config = dict(
    model='contrastive image-text model',
    dataset='simulated grey scan slices of phantoms with and without marks',
    train_examples=245000,
    image_size=64,
    crop_scale_min=1,
    horizontal_flip=False,
    translate=0.12,
    tokenizer='word',
    vocab_size=25,
    loss='softmax',
    embed_dim=256,
    encoder_arch='xception',
    encoder_norm='batchnorm',
    encoder_activation='silu',
    encoder_depths=[4, 4, 4],
    encoder_kernel_size=3,
    encoder_stem='single',
    encoder_widths=[128, 224, 384],
    text_encoder_causal=False,
    text_encoder_width=128,
    text_encoder_layers=7,
    text_encoder_norm='layernorm',
    text_encoder_norm_position='pre',
    text_encoder_activation='geglu',
    text_encoder_mlp_ratio=4,
    text_encoder_head_dim=48,
    text_encoder_fused_qkv=False,
    text_encoder_bias='all',
    text_encoder_qk_norm=True,
    text_encoder_parallel_block=False,
    text_encoder_inner_norm=False,
    text_encoder_positions='learned',
    init='xavier_uniform',
    residual_init='none',
    optimizer='adamw',
    lr=0.0026,
    beta1=0.95,
    beta2=0.99,
    eps=1e-08,
    steps=12300,
    batch_size=256,
    epochs=12.9,
    lr_schedule='wsd',
    decay_fraction=0.2,
    final_lr_fraction=0.05,
    warmup_steps=360,
    weight_decay=0.3,
)
Rows from block 9 of the image encoder of a small contrastive image-text model, named by matrix and row number. Rows with one number belong to one channel. Each number is 128 + 32 x the weight over its row's rms, rounded and kept within 0 to 255. All counts start at 0. Numbers have three digits each.
After each channel's rows are labels from the 100 images, of 14848, where the channel reaches its highest value: "top examples" is what is common among them. Only what is clearly more common there than usual is listed. The data: simulated grey scan slices of phantoms with and without marks. In brackets: how many of the 100, against the usual share in percent.
# convs1: first pointwise conv (encoder.blocks.9.convs.1.weight, 384x384x1x1), inputs 256-383
# convs3: second pointwise conv (encoder.blocks.9.convs.3.weight, 384x384x1x1, transposed), outputs 256-383

convs1.122:112119138169247137134135136117075160134111128131132120141120110106125138126126108100115126119105165177066111107171089080143164107139011118131206100137122144148119147128140095136106126061084072130138071127150126114122163120136144159129111104022115125153110136078126123104133136084113165125120134167119121026146144114137134140130133091196134120173134118125113144127205147105024107134175
convs3.122:110162110101153131095118158073155106178159128155127126122135127125129116129141092119130126223145135104135043131085116126123167115098124142159139112130102068078141112125130147055133166073147096152087160138104085125071087138173121169125106127086094143184137133208135114149153129144169231084114087155109127131154115152122112107139146091112131106131105130090091135126083111130116129111130
top examples: side: left half (100 vs 41.9); crack in bone (70 vs 16.1); chest (54 vs 24.9)

convs1.119:133144132107151129144130121147176156079183157165111161114153131159134151098193200106124132163106109146131127146118115093097072116149105120092098140123103119125166161205157126109095124193025185130127146108118176125163191155132102158101064098102115096107166105155148067171105107135149080138099107159116139180140149181117151111089172165066127119139130132123142134100159152083162106145074
convs3.119:249144136129127123113139084171132246140208145163114108132132114150156145089111122164139135129119124171115114101107168139150112160113144157105177110182130128129160128146133112181135114112111169134137161139116137134144059122115126051110220123130167134104154154124131135159197132206109098124101131133131138115200169144111133103145156122143147122127127145136112136106130101113152127186152
top examples: side: left half (100 vs 41.9); dark spot (76 vs 16.6)

convs1.177:072081120110138172148161124129132122199116117109128190083128118118146166140108160173151143103141149149159118110150136152123129148100118086113082176091104128018130095123099093137075128178155194086144128065133143118059111157137082157113103077169079136130144162086131192128099111184155099132145117122138136171138160131124133148092149065119106113146112154083116108121092222222156147119107
convs3.177:160095157119089080147129190175136144137233037187133139075128069179124150139114137143216165119117152153148181126105145194125162104142109132058096165149109168166162115122127163073160121166097116156128094081093137126154108124091173111061104098144106132099123133115137144075169087169123109134193076109104140093147163120104156150144097136154071108154105136209148151056122128125095111099122
top examples: side: right half (76 vs 41.6); crack in bone (71 vs 16.1); limb (68 vs 24.4)

convs1.45:130099120123146146121076154098000105159147113147142144142115102157100029091132129194145208122112100150081121137082089119131148143136106091143082144114114127129139091112120111116135122084177075088107160165140108147125136128058144148114144139149135082143109100061067162115114154100140144131127144145140114146139124116137087128165111160120127131149025169153124126089108099152147135140123
convs3.45:090158160118255150179133096142158155157119154167168137114160156132183169122157152151126150104143145070168135169094133188169143111116120182114125109129141136097102128142098113104119125093155099125142098164106134128067065151112080164154122113125102052149152114135125109102129150071143047128110097107146130045088052106130113097098146113113169132074104141052122163151132158138125115143138
top examples: chest (79 vs 24.9); crack in bone (66 vs 16.1)

convs1.51:109118086123151156107200137161004159082111138142145038097079122148149255165116103086102080130105127141177174147150120104176148124102142201138105120119129150110120124131138157092123138172155177111110127078099135133136136156103108163121131120125147132118082157130144177105121135147151086127115162101167121142186122072153166160104146117117114138120237164116133132123133155130174097147140
convs3.51:134096128130055109073149132111192121099135093209103070152115141152199115163103095168071163127155095107117124097136135113140101113094100215125127098106115168113199131126120132135146138122117090145147164111140120132139053000202077181126154108145143090194132113136115140156106163139140086156177158133190158184149086148103151153092076091131170157106107142141119112128124106130127143124120
top examples: ring (100 vs 17)

convs1.187:140125120113114148117111116114137112168181100147105176131098099118147116076165169145139135112102147143125101125096090080144083132161110030103069141152119057089133096198161124114115119152093153158144115131134140131109182149108136140124126050132103100090133126136144081168115124173128119119087135191118132165152185200128136146094145116112124142150059142092120116122143179154158181155082
convs3.187:095104113148132136118106083127095112149041083149113090169116172115091113139129150155086127126110113076121104100145087065126106061067082102156130067115085161062116140116132101177102145118124125052115153092137132126108127051145110123165130159072107087152119115115107128136136103134078121127089147068108110138117054122112074095134120112042113136138088102079096115164103089110118122104138
top examples: crack in bone (100 vs 16.1); side: right half (88 vs 41.6); chest (80 vs 24.9)

convs1.80:128125107110078120140171107118139128121166102090062224152159113153120146056112106119144111121122094159157146153138071118102119135121161103119154154086156107057124119155121162129113052135145132174122075142189091131111198101117147179103127104131109139144150112122152135142141135105111119103089129214149134108132104131099117145125169122054112132139194146032130118100096114119097156119113
convs3.80:162151132140148125141170086104110154157139088145163139147190163136161132150113158134143139126164124166135111146097194131161107108130178159162151110215146099123132160127143129092071164134129194205148123194164125158096097122152147123158115151198122103115221125134195120110147167133169159104104107118129142110209166111165100161071179116144180115167155164150132170148142129164118152107096
top examples: side: right half (100 vs 41.6); belly (59 vs 25.4); several spots (49 vs 17.4)

convs1.202:141119133097089132117133128082112111125052175112143137107152124129175107162176136103132136136095152160117092135178080176115062182131157147109052148110132165054099137067138160128077124188224172148118148149196105129123086126141138174125095129231093134120132152096102130152158134128137138159140122154118111206120114155125113140117143107142108198112097146125152110141085139174186153137132
convs3.202:131110127140155141133131136071138099135062238075195161204139158116142143168127102129095102160142150129101120201129149110129145135132204107226178177109139156101093126113122167200131196134193189118130186172143123113106156131219123174158153153097149120141130123162086130135126151143188191099139155139151139162143128133113184102081134096137158138113140143043103131161124183166158136132132
top examples: side: right half (100 vs 41.6); crack in bone (53 vs 16.1); dark spot (47 vs 16.6)

convs1.110:137136095103098121139119121111144114091116127096120200099159134000134144073192081068135125118160255106032068071105115138096123128110173083132129127096116160132143112123128144151140100145121135079120071172144067144131132043121151164234139173129130122155144157128116183084081145121133126116130115103123126140140163173114128136090057077141121151152153126126138139212086141175147116127101
convs3.110:117153170128143099159134117179111195111130119151063092142191030069065133115129172125149113122145026128169128057158135119169112114112129126133125111091132102131142150131148121111101102156113140158225155120121135158190114082106092121032139034206112152107174157145157163145116091133158148126134148110133119154135123170168127144168112109127097155135132174136133176025108086116161142133126
top examples: dark spot (100 vs 16.6); side: left half (75 vs 41.9); belly (54 vs 25.4)

convs1.100:114121113082074098119132130144072168083147165166126164174101146084122122183176146183164122092144184154173141147056128164153055171109166143133087175146167131169074125069142108163125143173139160170184115159120146127162169131131167131118140128215139123107114146140118092131197106150122131153131147140108142205124117125154127133180132177101152106080148124203141122110133121088134129136118
convs3.100:115121108101096129205099167191095131155127083154153163079099118163095136081122123165185147155132107114126139135089099131092165158093131132108113160089113100127162119123116153126121097110124153123098111032109149115129104163112146167118108126103117145160070119157124107135152092155178095145067123093108120140152112128123095084154110138114099122155094107163125118124119167125098117056092
top examples: crack in bone (99 vs 16.1); side: right half (89 vs 41.6)

convs1.250:103108137112104143114059135110148108122163128130092196125155141161126150117136141183108100167131109061141085096156145141094133152133137075130076169121132150020103145137136155123093152164187171082140181114175108166095128168136091129090071067171159124096162157116118168141140110164158079121150177180146140156159130136116126176099171106098111092127121141065113104100115184180154135134138
convs3.250:136097098164175109134137090084138128109067151086192136200130178105112119170121080129044140133167123164099128198152176098124099176099220138180142162120128147147104153135103142137087145141137153130107175224159137124112143124152129146167150148099179155117130083171102116163135176191197160105083159070135133169148152159128124060082152115159172153121177141102105086168117162160163156120125
top examples: side: right half (83 vs 41.6); crack in bone (67 vs 16.1)

convs1.345:121117132099146126128137128141154146117072122114175145176140134255117110156137132181115143160129012129190111080128117093118154155119087092145188137083118104132109134139108099123153139104084113134125076170090037119119111074123108138012154119136130149120123134139133146068141128079127161113120121105143131135133121132141102128169220117154126121119187125139115172010171119118113150115113
convs3.345:096139172080140104149140140139115133095141116139096112137175000080091138128146165135139125118135000120177094092150127111174124108126139112114142118082119100105127146118148129127111119118124108121206091113108137153184136069127091133006144000136118138154167174129153171152101100149137121141128145117098119115126112153157157114160088126113102151143139138103134165004110108112128149140122
top examples: dark spot (100 vs 16.6); belly (54 vs 25.4)

convs1.335:090154127129087118088211104086136149123121113110162110166088096118146108110168108152152082142101130110166185090113114099174135151130160178131087125133098080114104129085127127079110145148140158131138125146120119126105100095069179148120145153142149152131084155120161159088128083066100108171154161127160157119124142174185120136165139157147133118109142116126105116099121079159155113118150
convs3.335:153097159107151113098142170081117119158171123176142152136126129107128102126164090161123128148195115148175139146096104174082147000085148142130146178131125184162134114164130168104122101173102132168115193092077092131158087098138126132123144118169090050197103091145068144109116121185122150101093066118068104142128142143108165105147118081162123133120126135085112128107106129139121156053111
top examples: several spots (99 vs 17.4)

convs1.15:117124124156160132127121137174184119216093123109141140142133100243136113155100139170130215098093016182137121099140126148137077142121068149150171127056084144118119175111128114122108144130107138131126090107133068137113100096107069110052089158128090120092130171154128067061108116070128148145138132091135135120103099106158127131131184131082132119131122140115136133047104107123113117115135
convs3.15:150120082178113165166120149168146059139110121156153150062078171150138130121102016110125122126115181111094147155168082072093128141139075147095114133137099122143109100115110107140127132157162056054085127153095138103058119187149171147159111159098137123138096082134102091124102170049119133139069074144085144127085119136087059051096107119127164092118127118135131092165107144113110106098117
top examples: dark spot (100 vs 16.6); side: left half (68 vs 41.9); belly (53 vs 25.4)

convs1.188:129141124152032133121129137134108159116148110125106148116137126138120138081131153126124121144153127125140102134089123106115160158120184109127132137143138131089140134106137093129111102084158067145120017150168043115096185143116105202118114085175116135048143149104121110091106130033129145120122127158128116090132148139101172125072152143016128129140103125098149138115083198129044123128153
convs3.188:088120122116104133192108145151123104112150149128191215125116104116130129203114150167145126133184110114107145194150110195121165138165127129137097210097156155180127146116138129103167170158112120157144144102054148132146200124200116205095151100124148136194128131140130138128097119121156151129201129126229126195092107135110192130135118194161112090149106101146142110104145203133105108162107
top examples: side: right half (100 vs 41.6); crack in bone (85 vs 16.1); limb (71 vs 24.4)

convs1.84:129094156169126113136117118138102119118130132162152122074092102129110163116121085074111125095132140139107121127122122156173099069110119133067182084137117109160171133167100086126119112116046080078120114149180116119076181154156104132131143046031073128104080129088136133102095126129116152134107122127121122033131161108134155122089159169136124121085157113156167115134138145074097116136126
convs3.84:163072142113107094199131065121091117089176150123195155173147160138104126147133120151129148126128141147120163182188144091129161214136153133108093149130155150167122146123128081129130123159101112141164071121099138140090083110117119133168091153140205105087118123110139131094121121110122121111096121087114128140125151148183101108108182160221115122121128146186122146174148199128091093191089
top examples: limb (100 vs 24.4); side: left half (100 vs 41.9); crack in bone (79 vs 16.1)

convs1.190:112134143119096162110148130124127129123123135165123131149138132122146126110127152135159117129086152118140088117117101134123157146107164128165196121153136120113124123075120033146144127110174101160117117103143128145093067150152127138105129022203113118115138124168116119088164129119163128123123129167138127132137101114153056116156123091103150125085111096132139118107089145076117125117165
convs3.190:098137128156165095072110205149143129149089117119105077125118138171198155081107124214125164167063158061120129110092119138129155103172162139105094074130123142062146117129132173166208141024073134122091068112138119117174111154074147093130104143125093122099129129156024142140102158122138111164115096108145143107160062117069106152171140141105150090127124130077127128127118099099095083109172
top examples: limb (84 vs 24.4); side: right half (68 vs 41.6); crack in bone (51 vs 16.1)

convs1.220:125092149108125100118102143145157151076179121125114122147115119094122182101122120134103098149112172077133095129129154086128123167137134147152115141160115132102084112177155159143136106107103101145119090109116135114139170210100080173135136007125183123088135150152122120101161118137133106115089207182133150127142126110100120114142136107143096145147130123111110107177145255084096140140142
convs3.220:170071139143132076137152109157135123142101150136204190111157174145126138130151092139132138151153147137148136206137170132138131210142138117110169157090154103137105127154128169156126155074143113123147173152130118133087103132151155143179132161150166117191115138120165143128117160103149165180133071081128142162098154153156106125159148139156152145143122148142129150181169194127138124169092
top examples: chest (59 vs 24.9); crack in bone (48 vs 16.1); dark spot (40 vs 16.6)

convs1.262:139104141166132086132113136140095129128109124157134103118121104121121133106107085082096126111189157131085092124143115152141109094103118127083189079146114097177174138147090075116090096098044075069119105128163121115090167133144123116141169079006119124125120115102103138101111141101130158130119122131100120031132137076136147134104143181149120123094128148169146126132151138056082131133110
convs3.262:150064146128118135232134121130118109098137163120175136145173162141153149153124145138104158149089151146110147158207150133149164178137156129106105133138164125233128159124138103113137115174099118115177084133124156153109111113102142143164086153136221103109148128140142146111120151114145122100116137106156144156117151151178114117110187126193149113131124122213134157174142173155098095156126
top examples: limb (100 vs 24.4); side: left half (100 vs 41.9); crack in bone (62 vs 16.1)

convs1.169:131123130146146142129124135100136149122062123162071042128131158109144169163073133096133099126050165147074106255121131138122129116135124190117142143136147154114152126119118107117121133180122199149128154104132160130095129136140093146105103128092091115149136072153127129117144114148124084135120131114174138108143137093121157123084159131129125126105188141122133131107119130147158142117143
convs3.169:121134162164114122132145119128177147153160118154133124148140149164136154138051184156164126133132138118057188135128123168152135142172130215135242113148147112120143179197177132125122136128172131154135152148131176171120124085118159115147130141158156133130139161134127171222172137166137139134132140133139158126143115183117131127148164143129134095177140141138188143147160117146255137142119
top examples: several spots (100 vs 17.4)

convs1.120:133146154118118140101215103116255140136107144130113168062154116196126211134108122092090130117140090093120133099129163117124127141138123084152139132117161131129134186134111129102115120098116122113143095119101119143100124164194098115105115122127177163117138163162121132107137128091128139093133105088123105127108118150123121166149134161155118145131228102129145135124151171122134115129137
convs3.120:118120163125110111074098136162105165145122210122158089196099128123164092080129118111136100166091105098113125165155067178121008121139180072121133110086115083154120138130120118074118159166108115145116151126167134118071132182145117127143153128185131123090114082157108160151212129096087169162158120117111095080155110142116175072129137101064116105136169082135142122156127122131130107089125
top examples: chest (79 vs 24.9); crack in bone (57 vs 16.1); ring (43 vs 17)

convs1.380:129139116109129122140127131155159068093155169109101114153120128117129146156218094162113146142079150137135108120013102144140085136115163142140111123204141106162095120163119064129158120087104084207089141189139091145125183122110120053124135133096152139145111155121106160096145141135113178172163138117126107129119139195116137143181128141086107124104111120180132127124173102137204128127110
convs3.380:145139122118041110105115156151063085088140147193135165121098133106130128103150122116118080161087136127113091131080103146092167094089086144118146147092143189083019134129125151077149147099153142130126115153143119126075092157139099124119136128108115110117089138149117131121168098137126141125123114118089115080112136094146086111223111120102110137139119042120101080119118130135117128095180
top examples: crack in bone (100 vs 16.1); side: right half (69 vs 41.6)

convs1.230:121107129116073140179117170142145130142103101189112099205140091116109160123094126182145135120074150153132080146083143157110072141114153152091112104117140087085160126118103081149105144192123187228131131103138123125147085110186093133053052149148116101105154129132114134139101133154119112182160105083180097155120124130133139106116165065042108121099163115056122100063115142160130153108152
convs3.230:111100101126142197128123208147173134123124107099169148110126125106145144139140088160060137151111098076126119178253172141139130151142165137108153154102168174102083116109125112121133172180188117147165133164201115109138122134132142119124215131156133205212137142128132110138126144146126127158101100143132142154117088144122129085134122151110145100115096082115173115128105154175130088073153
top examples: belly (100 vs 25.4)

convs1.237:129128134118136131129145129146169094082083131128125130142190138237127126149114169167126158136144041174152085081148107110074156144128107099144195139094149142137140159134143081121129115121062121130131093141126030112133125104110075106022124077135115153095165141144197097054110139073114137117102124132130126136139117104113103129134246123128111101144171142157121183024121175103098125132101
convs3.237:159107111188113157117130093113112115134077132153174142102140255145138124108109106114151126134115247111121169177105129103126127153119104131116115131150116160122130130151137133137142123113122091099121114135112110140108101173088159127255074244115110095076101088146104115084149143080138109140104094144149144106155127049152092090089155119171156101113130146105105153254136151141136096127110
top examples: dark spot (100 vs 16.6)

convs1.216:135137125146141126122128136155104125149155109128183163066130071098128140100164134100159151147110152115110082122109114124123137103122108094178117124163097136137143115160149028121171135127102123116131106131160097113142126117111127125149131016109115149105137135078139133137080135144137127140165136167139107124100186154153143124127105085185115112123167135136115149147109144154106089117102
convs3.216:163230105072121247164131110143087096064125142107136166116112149100099100144142098118158092102113106121128105153158106117104116149126118111093134199107105108073097096125116123158123116110183110068101111139119082106140200122138074179148151112094144115193101122128161121142095097095137079140103254247115106110104135139117130137117091151117094149118194126085157107151130168081138172173077
top examples: chest (63 vs 24.9)

convs1.349:125125155083104125116110137153227085069192115153113134140103119093136159098127109129141106124087165086096088108150142123150155181111128099166120173184138130140109104158133162132176095106151099162114103101136093137128120185083132129129142009159159116086113122186136123117135115131125114133098189170133149128141089114084054140180112110156147142104092121146106091149098161085097125152165
convs3.349:205103139116154097151163120144149140137137159079197197145144156139133142153157097136111128145142153180135135203185168139124126198148149108138148172111139073213120127173124189125120142169140117136149192148125145125088124111180146164142154147153189141181105146123181134141132137109154171147144151105118146182115193149169120124151123166175142165150180155176135125146151202146150188171081
top examples: chest (77 vs 24.9); crack in bone (74 vs 16.1)

convs1.318:127142110120112163115141135141125129120100119135115149115133139149141161144147166109148106126138117140161086105136104124131152148118143114156162103140153134136125130076132026160150131125151114127122104106164133150107082144173087123090112000176098117076135122151133119050151138101138104113123118150142125131133097105138088109125162105083148104108096108152144118091114155104118126140160
convs3.318:135120149160173123113110191154133118124110129135120118122137140156168157112108115201141177150068146049125147128100119116145139204147148156090096117126147138055138124130150160181182138086115095104108044140105111119195140167072147102137098143115096112104142122148045174124096125129143103162115081119154145089202072121089081109175157128155129094120118123075128152134146118110103064136167
top examples: limb (96 vs 24.4); side: left half (88 vs 41.9); crack in bone (87 vs 16.1)

convs1.328:131118123135123118133128130145078124160153132117117142117128119116127132138139137125140132123115140141115103116124115106132142118124130111141142132155135155141114126133134033125153132103123114174127132119155137131126109133123135114119127000119115124128132118099133140118117123141137128127153132158139134119115135182124113117129122128125129125114160127131128117108131108122128108122126
convs3.328:095064143186154027103124175137156141164125135130108090156132112157187153129110135154129157144142143049124142100099131143141171093154140141130115038130157150118153133128137175126161144110111136168135130126139140131129088173109139078111125131149102135076141122133065140121118181118126137152162026007152150110150064144123139148148162124080173093137024129104114140114139087160111065092212
top examples: side: left half (98 vs 41.9); crack in bone (88 vs 16.1); limb (73 vs 24.4)

convs1.168:132117144150007105118150126165107142156172115127111111095117128133131124054121165115124143148192111149135109123083098129145127103120217112119195106129167105111160121190121117153129125063090073157117071109198067155098164141117151205134095124115093126104113153111123113125131133101111174124149112164115116060140118146096146137064110138024146133129113118075120129126092157121008157129139
convs3.168:145090127111148120173138105149097127109131168163150171122145125120120111226116132086088112212094111156104139152220123187124134119153153138151110177134181174149111143114144114087087237173115145154190142120034111145095168104169114195116133118143161131136138125204167130108121136118189177140163131103201130182123160122159104167099138163221141104136141107179120124124137164165099143132112
top examples: crack in bone (100 vs 16.1); side: right half (100 vs 41.6); chest (59 vs 24.9)

convs1.4:125127128125139144134167144146086136134171153151118083134176125151109103144164144011133109119074083173092122116158137124105164164127104142095154140135125152131101146085157044142115149074085081120145115151135073136137055074122165101054198167140136136113167072072114037139144142117105155153147112103141134117182117145109100115138185149125134130159133122128109146038111018099142132100137
convs3.4:171076152142154161071161141110147157140180126168106134129120135135078152075122113154155189144105117116128144092148181119129097176101117180147177117156149130130118130150127179155113072116113128105168155202154184126153178153102108146156084171126055107196127102084088149193093101136099142166088029167088149099122128160140157142156112131091085125104114148149183119148109093077165128125117
top examples: side: left half (77 vs 41.9); dark spot (62 vs 16.6); belly (51 vs 25.4); finding: bright spot (38 vs 16.4)

convs1.145:157152105125186089133095089105117113123096195085136137088155153124128148127096134133083162101122131186076160122131085137097167113144150129165143122139154166053104120136105157087121130128065159160114116105144149098108121164094105147118122147152117092105151185124161179104133157148074133094148120155153126155105163115130098136098138130158064114133101141073114163123136194114124169143138
convs3.145:149152138111062139117135149096164141093118159135106126158110124096141113139137043127066139134092132117123146122076116181123095066131063099156114137131167158126108123191094144128175128110098135148131157128146072115165138033151073123105176118132085120116090105105151134108104131152106157119177134133129146211153118068099101111150101117085147093143108125120124106104153140103126124126096
top examples: limb (55 vs 24.4); dark spot (47 vs 16.6)

convs1.371:086120193090061124193147123116016127190141104089138060180084080165164131115085103012120139160106081147140149129113104115160125159154150169116114158133118051099141126137138102154141138131143133174151101103176115099131157129138113158081132158159111159130127111087092109158150139136133140079132066174136124169117135130122128132126181097110126097143224144107158142044102079154182134131104
convs3.371:143141114120116056133120094135117159123103117216111142110104129131159177044121147107131156073108148161133174108132132098114171132131126123156133130092102164125082110142106153195194080103122061125123229097191159134085097149165148137140145119105072116096125111102155107145096152136098056137155133143142153063109168157105094168127040181135161147160094136142130103132122158130134122151103
top examples: dark spot (100 vs 16.6)

convs1.98:128127125155147141122129133110138144117083128158061034128125171119142156138065146129132082137051137153052109255123126146132126125128119187099131138134140156114153128115109116118094128189108199179132150101117160128089117120138096133110093135089100118154133083150121136123137126152122084140125130100173136109141131104099144117098127128115139126103187136117131132112110142158170148126150
convs3.98:120133153163113133138143120132178150159166119154130122148136145166135151130047176151157129138129137118064205132126124169146149155182130193130225114146145114123144165197167137131127133130162124159134158146129167159122122098114158115144129140156155135128134158136121161234175137166134134136134139141135154125139114205114139124158165141127135094176138140143190137144163116145250135135117
top examples: several spots (100 vs 17.4)

convs1.308:116106151111126145147129135091082098179133127103102180123096116128156144127119184138121119099111146104136111119156087155159138158117114068090086176137126082002125130109158081101057110159151179134143140118120138107073100177148083157112104040187105134098118146076136128138140105169145112151153117144168128183148145111124151135110129090129124145163090149105125115121102177244170153122131
convs3.308:147134165124104142134127170141158160147245093164084117035138077165139153105099165166206163132124128155131168079089157176151183110164142183051099120162146130220168140126137165096155084133095130205130112134110162147187096154103140109065142084173140156125159158128147145120139097151121117150136126149096141109154155156103152146155111162171091117170132137247150148060143078155096136144155
top examples: crack in bone (100 vs 16.1); side: right half (98 vs 41.6); limb (61 vs 24.4)

convs1.116:117103137116118145165092128119255127128062133134065121140139142156169216133128121101107086140074091174083127148152160156134167161094115126136124140141123138140120096093147182113131145144069128151092107089140092161114015155130097110071102120140106139113125103172120145091142137118143135149116156068115164132070101126103132081096144125131109099128179159135122125086100127091162151136124
convs3.116:114065164134068148136154061201152189150162122111110089193141148124075170127146071126154104191088101133113133086129131125168128222169151102117126133190147161114098140138166150151092176088151106102123142149135140143096097047104127056145123178177143082104162082154142169130137153154128172115087199118097142108127120151144125135137155090203124165169094130123136149137115087145150115095114
top examples: chest (61 vs 24.9); crack in bone (50 vs 16.1); bright spot (47 vs 16.4)

convs1.342:111097118092159139149141121136115146129089078057175146053087180132125118097132109218169199071135141133147138100137149174150130159077112056122075136102098114032108119134078125143147134177150156116124137123125159111092053176147078177127090076172109133122101100110152190142052113138138112153127130088107103161132134161114090123117099103087108099157084124073115130153098150255143097110109
convs3.342:121089170109121095158173101144129109163204000147150177091187125175113170131141170151201181140134146116172154152102148180173189130120124153029112150188110107149119143120153125097127117118123104097131102113107150153157084096048192136128087153094098109072171167121156156069187104133109098128096081120096153038139122202098126136130101162115097153129124139168148188123139131136110144153119
top examples: side: left half (100 vs 41.9); belly (90 vs 25.4); dark spot (72 vs 16.6)

convs1.242:129118130069121135146128125113156152067175109072139082134104157081149156126155123136128148134135167056106083086136111133142127165119159146129089175181115161126089116122119171098164122133140116131108079150124128140153103148129122122204141098161153139141098131144110122086107143145125111114099110078113139163127123161114101138125010114161123127112113108118164151213124184160119120133131
convs3.242:150122136179166127145143055088171101159073127113199172095139230196182129141179122116127161143164230117161134193133161143122137131133132125112154124157113114142137122151127174171100143110115140133122137151093120135096134132139178144197117245120112070118117148150171119114127175102163125140128136135127139158110131096144131157121097156143169162147158170108108140209107148153142142170085
top examples: dark spot (100 vs 16.6); side: left half (95 vs 41.9); belly (59 vs 25.4)

convs1.213:107157158133172161082102145120131136064194152138076221137121147098155171106194080171137083145122163089161154138116126139138147115119069042093140142142137103143122089133088159137134119116055123182128126177124139090170135129133148159157113082066161118142131118125128168129129143107144117068128188168146133088126131184139137140150087130164090125138096090136124115159157114090116055126132
convs3.213:138185126126108122115121127146150141119125114146134136210145090137173129160086146135136099111048151107104080106129253116123121094130124089111118120125100166123165130119128124143147180175155165175145125077113159125159097176152095094105130114139124077198149054141122139126088146131116116100180158138087129152112108127117147148008082151096143106045117110166126132117125133089127151130129
top examples: side: right half (73 vs 41.6); bright spot (56 vs 16.4); limb (56 vs 24.4)

convs1.325:141128157125128138147137132126117139117131137119158084190147137161179122107127070159117147152035088055133099084139109145125135088126129164146178111132153179150127132164085145141165156155070153236096079091099127185130194134155114119145135019085177132113115125156091137115133154115118137124144197187141163134104164129115098128135118101129127112128099140138140098147181158101138171129091
convs3.325:162079137097143132184154124202134092108180102164149170130159109152102137151145125144144119182133140138152162153089117144138169056145128082121154149097085111153128126103114138087200167083187160115131113070140178116132038174137107136112148111079091132145155113162144117080119124073113170149153132123098134119130151107144154121114135171102083143153147122150093140125112194139079172135152
top examples: belly (98 vs 25.4); bright spot (41 vs 16.4)

convs1.62:120115130149151146141138141094144113135044136164097035122127171120137151211079126091130107145059168145080101255130158151127123111136122195124148128117131163115174128111125112113137146177134202129130165100110152134092122139126096122097111158093097118146128076130129129107123104140140073133119126072165132101140135075142145131103172147126128133103171129123129128111114124163149134120142
convs3.62:127130161164115139132152120129166149149160117150137126150138145159134167136070170154163131133135129124079193139129122176150139139177132190134241117145146128119141178206173153126127138129175129157144148143130170170123124085122161116145129139144160131137135165132129170199178138168135141134132147137139174128143120166123130129146169146133133107178148127136187141144170121144252142154136
top examples: several spots (100 vs 17.4)

convs1.173:104131077154131145139154134157096083099111194099065117133126169113145137160161106095148101108077138146151145093060086153152131113112154144178136101177135135121136161121137051104139156126115138190110146150173112127123156098123119122085104108110086127119097148095140122119132130126166153177179127131112144114117150127125148124151169175085129173049120117141108114101133094134160125129147
convs3.173:104152110083055193105097150128133140121136109160087116094067139128130127133148113144105127166074134103110101074051114147088164091105080103111125108100120180031092121122130122095161110124118123117133139119140118122077135121125091122120103132089107124089065116151120125149187098131140091122115107128083116045116103108144083095186134130070108117131081091091137089114119081138081101078167
top examples: crack in bone (100 vs 16.1); belly (77 vs 25.4); side: right half (73 vs 41.6)

convs1.304:158134102129153124139221105155037127077124124121134000151113095064112228170146120090123086128129196113118197151151144164153109143124133197118111134120164108130114167122135126134146128099135105125121121087110117090151128119145120099110123140117137138089106141095127193097103103096115113112129140122155140113099162112107164131142155145170099158112255113112131135102136200079130137127126
convs3.304:111126130125101107115115066052154127093115117187132108065145184103064112158132099113079092097146127130157118133134122143140149154131186144119132133116157156090101184127153127184088113124110155157103134133105103133096169053121124098164147155104165198179145150094102169125087106131127096107112145090151117203097127104097125183255137151131114142135182121130136117172125094115122204109120
top examples: ring (100 vs 17)

convs1.131:076110140105127085138052146094000112175097122132192103096123069192123057097123162148099175119099046141090142138085090150132110140118143140147139133125150146146095124129137113155142141174109153127112084158150135103114131098108121117123088149172115160102123097106130116140127115134158113125126108109161115170134131145145101109120121153101137130110097184151147124096100113210175141129113
convs3.131:115055145126136131067109149091124114179093089098118162066141157158059110167131041151109120129093123115117097109113185100128103098136134054117139119140121107125174107128130080149101087051110121111102132076149091112076070140115123089125160161074120089196137178136140138098118089085133136106117164157083128103106131159094101134153045032108110173135129145077124135114122146142130144189125
top examples: chest (70 vs 24.9); crack in bone (51 vs 16.1); ring (36 vs 17)

convs1.285:128121132145144145133126138095136137125062125166075044125131156112144162177073129091132098127056167148076107255124137139122128115136127189121140142131145154112161126118122109118124139174127195140127158104133157130097130137139093135103106135093091116150134076142129124117141110148126084134121129106172138107143136087127160126085166134131124126108182140121133132105120133147153141115142
convs3.285:122134164164114124132146119128174147151159118155134124149141148162135158138054184157165124133134135119061186137129123168153133141170131219135242114148147116119143180200177135124120136129174132154136151149131176173121125084118161116147129140156157133130140162134127172214171137167136140133131142134139162126143116180118129127147165143129133098176143139138187144146161118146254141144121
top examples: several spots (100 vs 17.4)